python train.py --arch="ecapa_tdnn" --model="CTC audio transcriber" --dataset="strings of digits, spoken by a formant synthesiser in many voices" --train_examples=39062 --n_mels=80 --hop_length=160 --input="log_mel" --spec_augment=true --win_length=400 --tokenizer="char" --vocab_size=20 --norm="batchnorm" --hidden_act="relu" --depths=[9] --kernel_size=5 --stem="single" --widths=[192] --init="kaiming_normal" --optimizer="soap" --beta2=0.999 --learning_rate=0.0041 --beta1=0.95 --shampoo_beta=0.95 --eps=1e-08 --precondition_frequency=50 --max_precond_dim=1024 --merge_dims=false --one_sided=false --adamw_lr_other_params=0.0015 --max_steps=13000 --batch_size=128 --epochs=42.6 --lr_schedule="poly" --final_lr_fraction=0 --warmup_steps=2600 --weight_decay=0.05 --adamw_weight_decay_other_params=0
Rows from block 4 of a small CTC audio transcriber, named by matrix and row number. Each number is 500 + 50 x the weight over its row's rms, rounded and kept within 0 to 999. All counts start at 0. Numbers have three digits each. After the name is the row's rms in percent of the matrix's.
Before each channel's rows are labels from the 100 clips, of 14976, where the channel reaches its highest value: "lies over" is the class under the peak. Only what is clearly more common there than usual is listed. The data: strings of digits, spoken by a formant synthesiser in many voices. In brackets: how many of the 100.
# c30: last pointwise conv (model.blocks.4.c3.0.weight, 192x192x1), inputs 0-191

lies over: /k/ (70)
c30.180 099:506488554457424511571541497461472571437527501515479409474492502405539535479518449562545602495528522518436438489547478523484528564553526480470495561596418591420528394553428454406518521598543491501490556500379548472442540569424502511498460516463483394576485555442495494499608476439482479427462465573494502514475494460517519585560475507505512477436524437546537508514399533486443456397466570478492528569459519500581495481372522473496466505472447439572467488573464463479435493472465612499476414444408575443486487566460562478445489545476588515495468584586443504483499556470525540469

lies over: /k/ (64)
c30.97 099:490509501502423532425512453501489499516449421455447410599585523492442524491542541535469483495452458501570502544578510461519543585425476527488504490623426522525516462572600530479429428460484373563506531465418458516495477598484431472344483587576490463506424544465489547549458528522560442517558484492441574493502491467668430574564557478540501460551422517467489551536471494524458520475492483462504500378474476570506470560411470442535479422506502545442575537567458494481443580513463551511518412478573523505529489571555428448450533510480536498501529526579489507528546507557442537495

lies over: /ɪ/ (64); /eɪ/ (35)
c30.25 095:502531526532547531564440437502527459491518586513500481458483428503510457517506540452500497418486543539471505538486548533508427489585458534526479448475575547479518467648447402496406548553532468445554553545501499640454520487505480579549582371519500480580463448496547547496455524531611526485493429497470632449558501503480471496474470486525559564561518577491473543533514490432439599450456419496540509430460554508492498557483478485610480518446519604424466441441511511563505473493520447494517424542485516500503586503377569416458513531526591539439527408446513478485409490571431433528

lies over: /ʌ/ (78)
c30.176 094:573502507601559544511530427492448444455569537587503599438506502537608515545570526468537558599478455478397540547532627517509430575534589567636557473500406575440481508463454496541524572474524486569471555584488530478500462498545505557465520489522567445592489534534496527476446501442465504494452517510552481534478561423561466530493504447506555519513487504491478542489545536544504519455487507441484458476496537433495509516567525493498639529620557483472533545503571467474504432587466454452538501570484521467594494493550488459570443577431561476579414422573503469531571518467615501472

lies over: /eɪ/ (98)
c30.50 103:487485519480492470503473605545480556499487476549480514539464513467462506496571525555511489418539486501513512472482471484552476498513528533414501423498539568555521511480545470352483549598454482452506530468490589544558414536533473543520635516483391533546461553467477511553432529582509516511451601569564468425446457492556460442431493588544441405502537492551510513458520428484503557409403485445482407561517451473516468469471471572509505524514501401521445434460551405374520496505586552457490506590423537568512520600461532502520487417533543469466443587528534499409574506512425550417

lies over: /ɪ/ (92)
c30.28 104:437531595536436478453543552496463462522491448504674550458561471458487524502481425504504435444418507450553481569567499490521473523666492447509463502512553381543500415583495529461506446496532449541415576475469525455577436537562549504468422562488494481522525565414573491488544562514492483429511589498560552425474445500497512533551514441614412485486484510505477584529501537500399513439466441526524559479501466450444470568518538534601425399456491500473513459570520476549497400418498447540552495432568527555497516579470527546530510450484501485469572497538491529435461582470507501440

lies over: /aɪ/ (98)
c30.145 103:594588464478507523441632487537493499462495536563507510401450461527505453483552464465540428499486490448563569463513498498558497586408494582555438507514478535537563489462617583504489491513507570503499519564394386553519417512428520441525549577542476489556481441521502559478434514476458546424519512514500480498537522495419564465459445509405563544521549493509521480472550475530465417478481517399488501466462510528479498562491512447484493497506547420544457430640418415512471501522425450562598519468476450503550449386551471530433508471486538393418448462523483530557490488474374576438

lies over: /n/ (67); /aɪ/ (33)
c30.188 093:613513487541466459396480476469482517524544509410474520563474524568557485534583402508524534425446439466539447516452489535472421519550597470463478480437536467511501548500482488531478547529371581431506377550462424417489549403467446497538455450459570462494518523424459459430541601484503456498546451522475545622463509446475445415458543508436435470520449481424627453490505510482497481579446564528493441513510521505504513490464518596477566585495533548492530481555434515432447460428544483525437543479482485486496469530519542443469423405539539573401512511421518493482571485580466521599

lies over: /k/ (97)
c30.64 101:519420556479524550448476440488493444497461515532500478449527575544492425435511423488469570525493511563451448454487482572420470432511474511498450453493505538483598511514492496494586375478430424457422460459445464446441455519473495530531507491469483431444539573497507477436560520517471527497490512508476502502449469612438450505448476447578424539398517484572475645480497470512443423460464591385555511496433489424486504484441574407533520370436491490433401550438551460452395436407460520539578465435408563457539578569484540480480499507509501489462530406467529492477474516443471486536

lies over: /ɛ/ (99)
c30.186 099:504509464510508545545441491559471542599514497412529464506504471424510510493437589543472476512510502383575488450493497587529505513439511454432570538375542481421428503448488522605549446536408489549478502530473464466442428455424571564495448478446530478521490471365517487548517403488507508427510550442429530484512431518454453492499565414456480535463453480512531513458593502492404490512464451490505591560497519506476459507479420445437452494451502471465571521488430550510463480599424566401452505513567594470436436538473595501468459497512593519467538559546425489397462467566401443522

lies over: /ɛ/ (100)
c30.187 105:480515591542365511560442473431606505537411498459502468464506522573484509399575526503490482575460483508523530513473573494485550571472459480436517474433496513532492419381512520502453496494516502539544467437437574487546521454576517532473507528520491507415481507500535604490478451572484484464513545502441485536454482474362495558454554498485518460526480483552472572550595404452515390486458576499443447484600537456455424464494483528423560480541554524506588498514496499490394452541469538402437630498572539545511511495479502540542519468444630512495432513423388482490512467429557450434

lies over: /v/ (34)
c30.72 098:557511475559542487467492510492490508423437551524487455458607484537451539478502491481448507482616549391556519578495539392552500476451459509556494449474561467491553500540535467562472524509486537465483486522525510572522446535541616439525507498495507450475486513492471497502495374542520482442559572453533516490519512556583427467482519542485530531573444455501440492535608574505500448481449458487517482458480536421535504434516518486470528629464655623545591541590415496473429524470455471454476478541518487473559412588479515472545515527396471460614555627584564580545469535526431477523

lies over: /t/ (38)
c30.115 102:434552468522485426511484476422498478501550458467477441465396509478484514555569487479480435507464514546509589423540470426510525560522466483517467536486564497511548402542575475498481442581496542576482479367481376514434555566530549508511488495549499543419476394583576516503496436483449559554546451453536478468506487514484556450496560498484501546407496478360543499456493502444478497582510489565473471408508590597461438482576472446553506490497474542394395522480440435493513449642439537432504449502502417416563478438479514492520477438438478609464503500518464472497461551532537444580

lies over: /ʌ/ (38)
c30.10 100:441465519447564462493608524398499450450536564388440431539382513410460508369497524527536487381576475486517484465526519547495624523580542454510503477489483487384426556494538517462473487537512501453450514576486493518475501611508561509520430471488625490504418453466406539577465450401461569462460464566574471509514473559544487605503445539488579429554481498505570514466536454476573539526495540513439545491576481367469500470473442422480550559419520472498499496449453505461493524550535469506520542584601469484486467499484488538468498514523542518536585462468438507452462483521467492447

lies over: /v/ (47)
c30.2 101:573484476352506499490506463530551440518526411561444511424461443465484524559551412470586512389445484415471478515448645489493579422457502480494458526489429493510551532487502410492500468501511445410491490573491449486451439496532490578479464610543410410505441570521523479565511517492487484425521458456572424553529517563505523581467479621543570479531526485543495575527557448490574496475471500462499492456459488440476468516475463537476525551540484623524459455506439501502543476485517474563549433546539530389499485460497501509505471472489472464585671483520418622517525477493492491576

lies over: /aɪ/ (30)
c30.80 099:410443542606464478516513522441517562465485537499581468488453452414475527547534526480479540506412571550479518492460512408559442505485521466517428500424508556492545488494555483572488406482465505573527530454484467449550607509450459656467454553498521532525497480596580477544495379506449507474603604482450459493481551596565391454511586487557467470494442553392569492477449522502495510453512448485541429451504485591528497572508486525625509419447569492548531548483411452519531442617526517478510545465500434503537529471496518468461539463471476457548515494486615567470464577499531464450

lies over: /ɔ/ (77)
c30.37 106:519595447429603533495451549497520437453554527498526541581482488529613498610510562507505551399559483455528445436530382521551490400532528539452381617430408456443445513564531540608466516567513523609592527545579390537530432564523479476471540540439556506508466489452509503470490539525509500475431575437511511536539481469476433487482420507476523522500481472509536475467471487499460551463515387500475541555486449512454503543560477465508426500481605441480396543517597507544439536486452532470515510549525496480520531487546419530528486465426486478423530573572533568457515457413454484464

lies over: /w/ (41)
c30.29 099:429500542468432467548536514503509487500506469535513417504451536432445412619464496502453526457543550430461503449438473488491494532533566486596472570528502507555620487527424483426474463562408515501516432524460493523509452465469524504496503600509566484536561536545406523564644475475410499516509540498595501521478496495474574514432489451415415430489525448446544487508445480458568584480517556497500441489463540374453529462566599593476450490445459509481532505492402546500428609467532456602479521526532448531578516527454536438469440469503573500446543633537493582527505489538527434557

lies over: /n/ (34)
c30.68 094:515478457467455411567508528540519528504540495525558552663615491499480512568612595424446443433585477523502499519545442524451469498523626549511439534474495477436457475445439470379554518548511488492515545488508443485473536573503435481492580519444439464484434461520537411448477593421532540515387477538550502525550474521503485455511545531460485512503524479577558495511593453470485549544563478554514495480456538466474549384532476440487519555429396480494503478541478449603587460492499470557487428418494422442486525532535523428524494513452485423575406452497426523590479480458479436548

lies over: /eɪ/ (97)
c30.127 109:528488571360513505600505499443461518430487578444523462484550445445606560510472528536573517542462439504474447510492500544573464534522527430486489450475535561412502504502367492529543619590485413514530507557431545502523518385424421484524589582496502511520476481421550513417450482464512520443454474551441508488555437449540480526495556440474539419489507497549499534483420469467454489528531494559434537468424531555383431543491498483531500478522507553414415484385531587615543522531536426473446524471563488477571441478451499536568534536491437576386505513501491474486476438485460526520

lies over: /s/ (62)
c30.144 098:494539594472575538497525445433385498521409566537455542435473510620497467539501542450441455524532490450600467571477469479529556489589459491514501489559595534567438551503579541469465568502569475518449442608536522609578596518532438490532515518566502529519544441418514428483535431418499485445535541468488502425548440470508524615551511484491608514420532421575465463523447524470531473479496435475527476431475509532423552501504542491464440473543502547455553509413477540575478550555484510518406564435461510440483404539444479445474534401605470490441473485483569507563438501488517529501

lies over: /ɛ/ (70); /i/ (26)
c30.55 100:576495488442520572413560429557487520497503429475568499503531467438486469463560518474597514522499495476445482448566510512600541477419466404447578415574474348395521512519487527451526500552464504552453461494505513494487391507532494473558521381455433406459611476494580517556488558461618499471538487419434497533526399517446499541576596538503597454521542506560472455524455512533496575464525561473484438537438565489581524436479461496446495494494479522505528484543545512570578411450433560548461509487537515513443578466547512560595444528530546503525486495523453569540592454481483515532

lies over: /θ/ (73)
c30.179 100:466498472523486463480552476500528501472444512557570578497587534466489469400405413573532542537478451584477493500499542498552444523499479528610536501421472493490510483462555413445594462533548492591518511474509498595543579459524522510426433437544537492553541513403556458564450475491518500457509417568450575454432494431480468393490501499494535538423577513536403560482538491574514475417509485568521478477456469594633473582536492534446561452542452473510570471499582417473549494615463535493512360502505504587498512494471503556476504480497488560521458405535460423567529508481600448517

lies over: /f/ (58); /u/ (28)
c30.161 105:458491484518567465524434447544552470625487538496428504490473444504444478578443464485470525565489508478477418504453492486543449557560541556485540502549516490430524549485462544481531506504610575436494406424492469608532505411463478507491493529559538563596550435517479435525529539462441531484529477519558502554550613544411465518514484468475485631464466464483504508455481548596581449438566517470600489512529462452509563523506597590506515445579467485457577622482567431490563421452449482492544485477512444513503515493459548552363500479494469430461461460512632428513507411473586515484

lies over: /u/ (30)
c30.162 102:440544497482464484555445491452536520522517329466530423507397553486510591468499555537464409433516479506480518513483489483526546536396504472455495511432447492518428487520509520510511483414627494517535424531482397537497511525504437477473509472445438453567613532583534501428461554494536565524441469512559496467613483459485523477413412532454519511471511463552603462472561515536591528599547487532467476474454482457468478515406556540443471544511510435520450551413482368386462517517427433396506521458532442501518497459494532600450484496514485449535530522447543421402533580496544487505

lies over: /eɪ/ (100)
c30.150 100:428433481449528461490457519502566473468528427486537490367501446556466545481497461458470473559596498520437541494536539425462450467526523481477552523508496452508526478484566466503450549607528452474524515526512474536506343537451548423564456529530502560497526481581557435464481438481466438525531508528509523527519544553499499523449518435470376519426346460605525528503414551524467481485513494527507437401484437476510448464405474448389484591444552484518442490536602493580453429435398575573497503509476582514597614443539487476493375524479508508477564500477504439499512493526530467540

lies over: /ɛ/ (76)
c30.167 099:515424457471510509534412461515493574550526553541541450416520470509432412550477482500513373537536488600549461426489503601535455507478514473467506542549384414465478532530501513538495484518455432505571477510396580629519491424576427509559536531467446516523473523536473506520474494549402504480454543502470453486497414492475420509513415519499477532476494466588495484474345578556514520509522498493440546545561512584455470528508501502418469471496475559468524543524494530449542631496479511505438546465548492520427417429592488664462500451503450484530617507513476422462445519444474450459

lies over: /eɪ/ (100)
c30.9 102:441541543522504534459448555481497433563460539446541463475442467445500492435399584512465491467452442511470483521542483526480532496458576456472468529526532491463495440530439524552454518486493388499507468552518463463555388517502466445457621423480468508388462493574487374510431365539550507536500409378540440472528468513450486421510451522501506517381466632591490448510426454530446523474475475385531435446524496384488538469443429540476466479515481537450447411522477470608449478498501515494517547435424473580494486594538542512462529441541527486541544489480480491534477486462385474486

lies over: /θ/ (98)
c30.183 107:453493547475522531496527556516491467415492495523455462422449463451539492513441512456487449478500488430529562573464539515482515539386411510465603427492481587477538475480470376480568592479546471549437558551526540494457449454480515497518498545500463546540525524457531576563505428442520525373500490538460398569478464507370487508470513412569510414434452446450462496458528390436495458440489584471514550574516518433543451524480456548523444481588527480468525506494647519499451451540506593581493459520434537490507434479443493496535393459558543523631533562534454520541492586445460472540

lies over: /s/ (75)
c30.22 110:576544558487514449600563480474546529466558485571551352459526527442469525525581496524512452563506468440511449497515442435580519499417500534496502534424462526487452538535516537396529566426555499511507453519479491478448445548465487643540474444442529554465483486559542523482483484515522562493514452480511463464610537540429489503477548439579528577496500466548500548473408415623503516484449514522467408411383459535508501500469449525540509388429408434458513545497437506552383446514449491460513436465458638534500502453546485574571508518413442494487512475584492528480482511501587544474

lies over: /v/ (62); /ə/ (32)
c30.20 103:556585520463553444513489527543597545583540498427522445381489423602475448515496550482525447497533497556560502385446452581538479502493454516408465440573491566559463570444473464481482412455522520464509480483556491493443477405468539555517519525500601559506513526497539536687470472495500551471441461442478443519508490585458483442464553464433576632462489419512570494495491455483581485568495556541514467502473562455400470505481406491424630559495537520506503444493523534438497469480505451480506560467503559497581457518462431509527541546486515444536560516473505573524604452567477497492

lies over: /n/ (41)
c30.147 100:491530508603511458527524522488574555585488490446478477428624517410556524524569562415517527508567531558530455515530504578460493459611568532562509455517483500410481420535560565472442471572521531476468521522517427648516546556510501476386463414545468419498522587508528502490568476490482454424618524529473515556489478460526502402498499480543443589593492556501520449555502484494633571449558497478501496605416464525500510553513457443559547539522463480458541525509465536584554458491524443544495510480480462576506515593506516507565556494486532460597560489543512496479454492566631527498

lies over: /ʌ/ (60)
c30.49 097:504544544519471509498528502447493564398493483607524591484593590517495441414466479528532514589544424560582423497528490539482485527500465560513654451465595531473448524437480501485495414458547575429512476559452527473474478481506466585493532524509453414532491385512447483448458493518518467534492522494523574508491462441538559601408548501542614532473464482457495590569425440487553487587464474547497479463505489533507551521458554476496590454563501509560579472505448489475502601519610429582568512520501437530535424538495456505527511565517607500578486485497634533464422505479486459488

lies over: /i/ (43); /s/ (39)
c30.14 100:470515447519448514510462504437517515517490482581448513458512452502500618496523471455491440544466569482352482499467548497567449517487472561421490533541487600428506458516600431454612557404475449500489471518496543434502534483406552501514513457445434564430519509445484511413628487466634469524583482483494374461525419458510494552524505548532503439523439505419496552545536617469512462485606464489497464463497480658483454474477489504471492491420491479477487599519495546562610471480444470451439482485506475508568553622471454438552464510532513569491508443553500510464462506566476458500

lies over: /v/ (60); /ə/ (31)
c30.12 105:517444551525615424508554542427443593498515440407547521525465393523530559483516528453457365556533482426494531552394446436463541475491418460547454492547435511479487499486464467523469492513469482456486529507484387452505549478445572515546504562459599573496539442462554524627469460490422520473520420529437440441504466488490486476435528520538575498493475508538523475432506506460508535447580413489490512504541523425446500570482617459495518494646484564444497533590458461456522480580504516487509534539589540511486462627464479448496507398458527506579602482548574519435564512519492489512

lies over: silence (96)
c30.182 099:590554565524427442571564492539486594491469430480514479544506406484490550463371541557478574499488537551518473454484520484399458533458496425525476512522467503591513485559578556544531531544454499485440458450549457447568491609595446541371501461551592484397525443559518512529488514384465524548421516520448590548489518500576548576563511521486480471493502544530501515464502550517475493458486394484522504527449478557550462488499488373509456560393554556587474550405610463523561488533517596522463442533513566456546477524524470478482539524485424471478515477482539531475477564573576568502

lies over: /ɔ/ (29)
c30.31 099:497596541470563460581524393448519535465434486474550496507497508520504540461483434472468511467456504550470496423436593487500561510543448360452401461441506475534476401604416573554490440505571546518445483471493549514583531460567425496499452567606548529514529497511510485407478524475501507461474537492434522524432441481544532585662476596471535488535485543438459463521409499504568529582486454489468389502508494498466462541403539436512475474448523429493460486425470456452496407559537490550536469450476412444446410428504543498513430429523462465563507461468567479499472409529474512472

lies over: /eɪ/ (63)
c30.7 095:530436549544491456500544528472518514455507468418497508534482501540445449485592441428407593521414548580445423586525515512488536607472544566452561432461417443548482484484544426441505629524548508499479484518466573519547482460538522529498481480447563463580565598511481455403500478530534500429506519441497553518542517550454527524472522413446513546570469520510596458506442546505526560544543546425456440454546452531469493475373471522526468470502523453453471454487505556500462495527448400536490481543506460601518565519471472374574470453523568503441600521416425432422540492562499436605

lies over: /aɪ/ (81)
c30.160 105:613491523463486520471512483516548666544563463556498521533486420472488506477450490487493414524574434440545569487537358498484518524401544516516495462545529487501445483576494437469531495552493539504479448560525559421599484481555550449454481543422541491466478510365460500487442468445409492436498556492548479566559506579471521522464537524584581502552540556490523535414532439465512419435475389501454533480566481371518594498505463470527447464480478464517434470547454519499501477521462584465478442535398533441549557450516455411538553537524426464593521553468485423531553418544506535482

lies over: /f/ (86)
c30.17 102:511567504476554554557431519534473509486433451519464553404520493460451510540477566520512439451593464474537524492555490468459461400443616504406440486545478584540467471532441544555474646508566551488512603394496520472521544496434409568515446499460514518541524492518490487487489488553454484529588494438432441504479607515521440430514455469414521558587463399432523470552615473480545590429414509387504482542497458596510409470533477509467421514415531535525517425485432530469477509481496468498481460477510503465485589508526445542500423495516415537573415514498500461411527502468544465554